Weights of a small contrastive audio-text model: log mel input.
Rows from block 2 of the audio encoder of a small contrastive audio-text model, named by matrix and row number. Rows with one number belong to one neuron. Each number is 128 + 32 x the weight over its row's rms, rounded and kept within 0 to 255. All counts start at 0. Numbers have three digits each.
After each neuron's rows are labels from the 100 clips, of 14976, where the neuron reaches its highest value: "top examples" is what is common among them; "lies over" is the class under the peak. Only what is clearly more common there than usual is listed. The data: short pieces for a synthesised band: melody, chords, bass and drums.
# fc1: MLP up (encoder.blocks.2.mlp.fc1.weight, 1280x320), inputs 80-159
# fc2: MLP down (encoder.blocks.2.mlp.fc2.weight, 320x1280, transposed), outputs 80-159

fc1.445:128163113141136151159101073117148202169125125180109095116116180125131082102176154045136127143162066078120129068150093099125102131095143190101187128139110155105126101154138073179114149134100129101101152122142153076073171144157151096171108089
fc2.445:138080105119078186143149150107129104152146140061115165189112134164161168172163132217155129089174167133124105076124148058126089151103104167125134127119054144119093110104075110110123199121128178126118133123054162105150123076116099103134210091
top examples: muffled (low-pass)
lies over: no chord

fc1.562:186118147123096149150130081098235143089190090162133103091156086163150157183141161137193145148123127143148207073185108117131133112117103129075077127101155116107065154133106207185092081133091127146126143105175166180124146157132072155168176172
fc2.562:124106095197109115138109140115126124149098140123116118113094086106094071077106114097131182130152152184117122113188144162131128072094143129184124077165186160152089044115103123094093124110112133144105178138154109071133155137087106119106165166
top examples: key: G# minor
lies over: no chord

fc1.647:196096162104130110154135100202134137136149173166118125151088132133128139094155105205122086067200086120161157115164111088116088130137069103145049115168101138110120086108152167057114132126108174109109130075138183141139096130134172137135108146
fc2.647:130125153133139089076179191075116137090103095147129127121134122098134130149115113128161154156108163123123181146102125157161137138132169153126103127129177077110124129197114162146071125170183080092166124179110127111119162157140137192114114133
top examples: key: D major
lies over: no chord

fc1.451:112170144152082056172145059088096123092177113134103152126094123094112088119141109125100128126182098115112103091062118112062114183104136157117096141186145186117127087148129122158135119114130124132150139086147088057097123102095116047130120134
fc2.451:165066142181073148105104120188078167170137146139164122182075080179124178091161180153140118113106183102135146138188129177111210112200089117086085117088148120162144104127117131086124169132125134128144114191147089126123082081126103128151145150
top examples: organ-like; key: D# major
lies over: D# major chord

fc1.185:162106133076171095114096149151106139112132124140123126137129095073139170138156118146114083153155088153102163166113074119134098154116150133137090143137161091068149056161132159127112139130117118110105134077138155122202113149136113171111121151
fc2.185:106129165154070082117153119113089125175118116097111100114113178042117125151112127081137142183091153158131132180142138105102114109134151149097107101112195120106130104129155161130101086125112085126108144146067132084137141172134202157142118106
top examples: key: D major
lies over: no chord

fc1.72:168088141056164161136120109117074086121155151143125152138154099152174124122128109103166081132076121148123182114113067084116150160100127171101116117110135110105106127107123127117125071110141159118106103156121136072117149164101166151147121197
fc2.72:130126087145076122171103084090142128135197085161143124175111109156088173147133148105164163167071157115156170112087134148143159164142132194139173131138173146131093126060089111089125137115123140140115127160138139126086076122136170113158167111
top examples: thin (high-pass)
lies over: no chord

fc1.656:132119086099143186120127108103134089114129139081074155163124133163134123116136136178083101125122123100206116139145127122055119134208078160185123115123147136150153159123148098097188110102141163117147121117099114157108117158158118177172170064
fc2.656:127179169120134165135134149076126095130135160139111176137146099181120104115108196115120131148113189139120147131116172174133120160156020179169185127153151136149126062135124090099140136096123111193066174166154186145119115149136159119179126175
top examples: thin (high-pass)
lies over: no chord

fc1.469:091098141114093148120101152168140197106118108115053121126120061147088074176105136148093091099074139144185137127131079087130143152161082156087097162160136124157132125146137147082175147154110130162144153124129178177139194187096071105114100167
fc2.469:165133117098136109124127117130189116160123166100149143125169144143085165155108138087116181095150089136146116097076132081089166111090118147167121125159114108058094140130080128170107113170219160153123196148138155092107119067109168151114114173
top examples: pink noise; rumble
lies over: no chord

fc1.749:062091139087112109087121134188209159125159135063107116146109108120117087133130100078150126103091127114121148145115157141101109105173119168109057194135143123116099109111101160087164141126116154213177116099123146157121141133119040120107178115
fc2.749:156178078089030145137126139141124191081143119158136078117137121176068121169067154158118142085129096125119157099071097107132121114137105123142148128196158082091111094129101104137119132161186119159110113157131103174125153079102135135138064107
top examples: pink noise
lies over: no chord

fc1.82:102069143120117138084134178157122177118179147074065090107147143144127104120094118124127185124096171141143162119099154123149131104137111189137114123190166127105122097145147146127134076131195150179208091111083147171126142159129118151101102141
fc2.82:163144120108140120135125139125130194167132093166168091073172126081103124184133137159121131136086119118112166090083066131089099080075099133098111110142133039078157187151124165150102171144211111134120169118088095096086144057149129143116119103
top examples: mains hum; rumble
lies over: no chord

fc1.277:134116139102075162081080107134151090173139116170143120085136086151111164034048135100145195106120110153152091150152162108153130117055189112113152064143138176148136133063106070161078113198073067121143115129137096095113204143162153073150168156
fc2.277:129121138179158111135133148110167114135140147127128103119128103085171053169072047121133187137173135187132127170091077139138120122098124153167125151143155128145128185127116148126111166112119179177147042050106105119135127104063125127074206094
top examples: harpsichord-like; plucked string-like
lies over: B major chord

fc1.577:112117143105109120132145085168154129097137124140102053101108207102128049164086117220175146101123152110178132070160109162095062133102061173136125186170114095086110110153124156093136152126152120189176177087141130134075164104095115121122139183
fc2.577:160138085126117123066086159124083128077140073189129138135094104142118058110118137115117128106065066186130205174143133133174178102122150159078044207138100067051149096120148118164102127160191120074160106121151087122113102077127062126133156131
top examples: shaker; low tom
lies over: no chord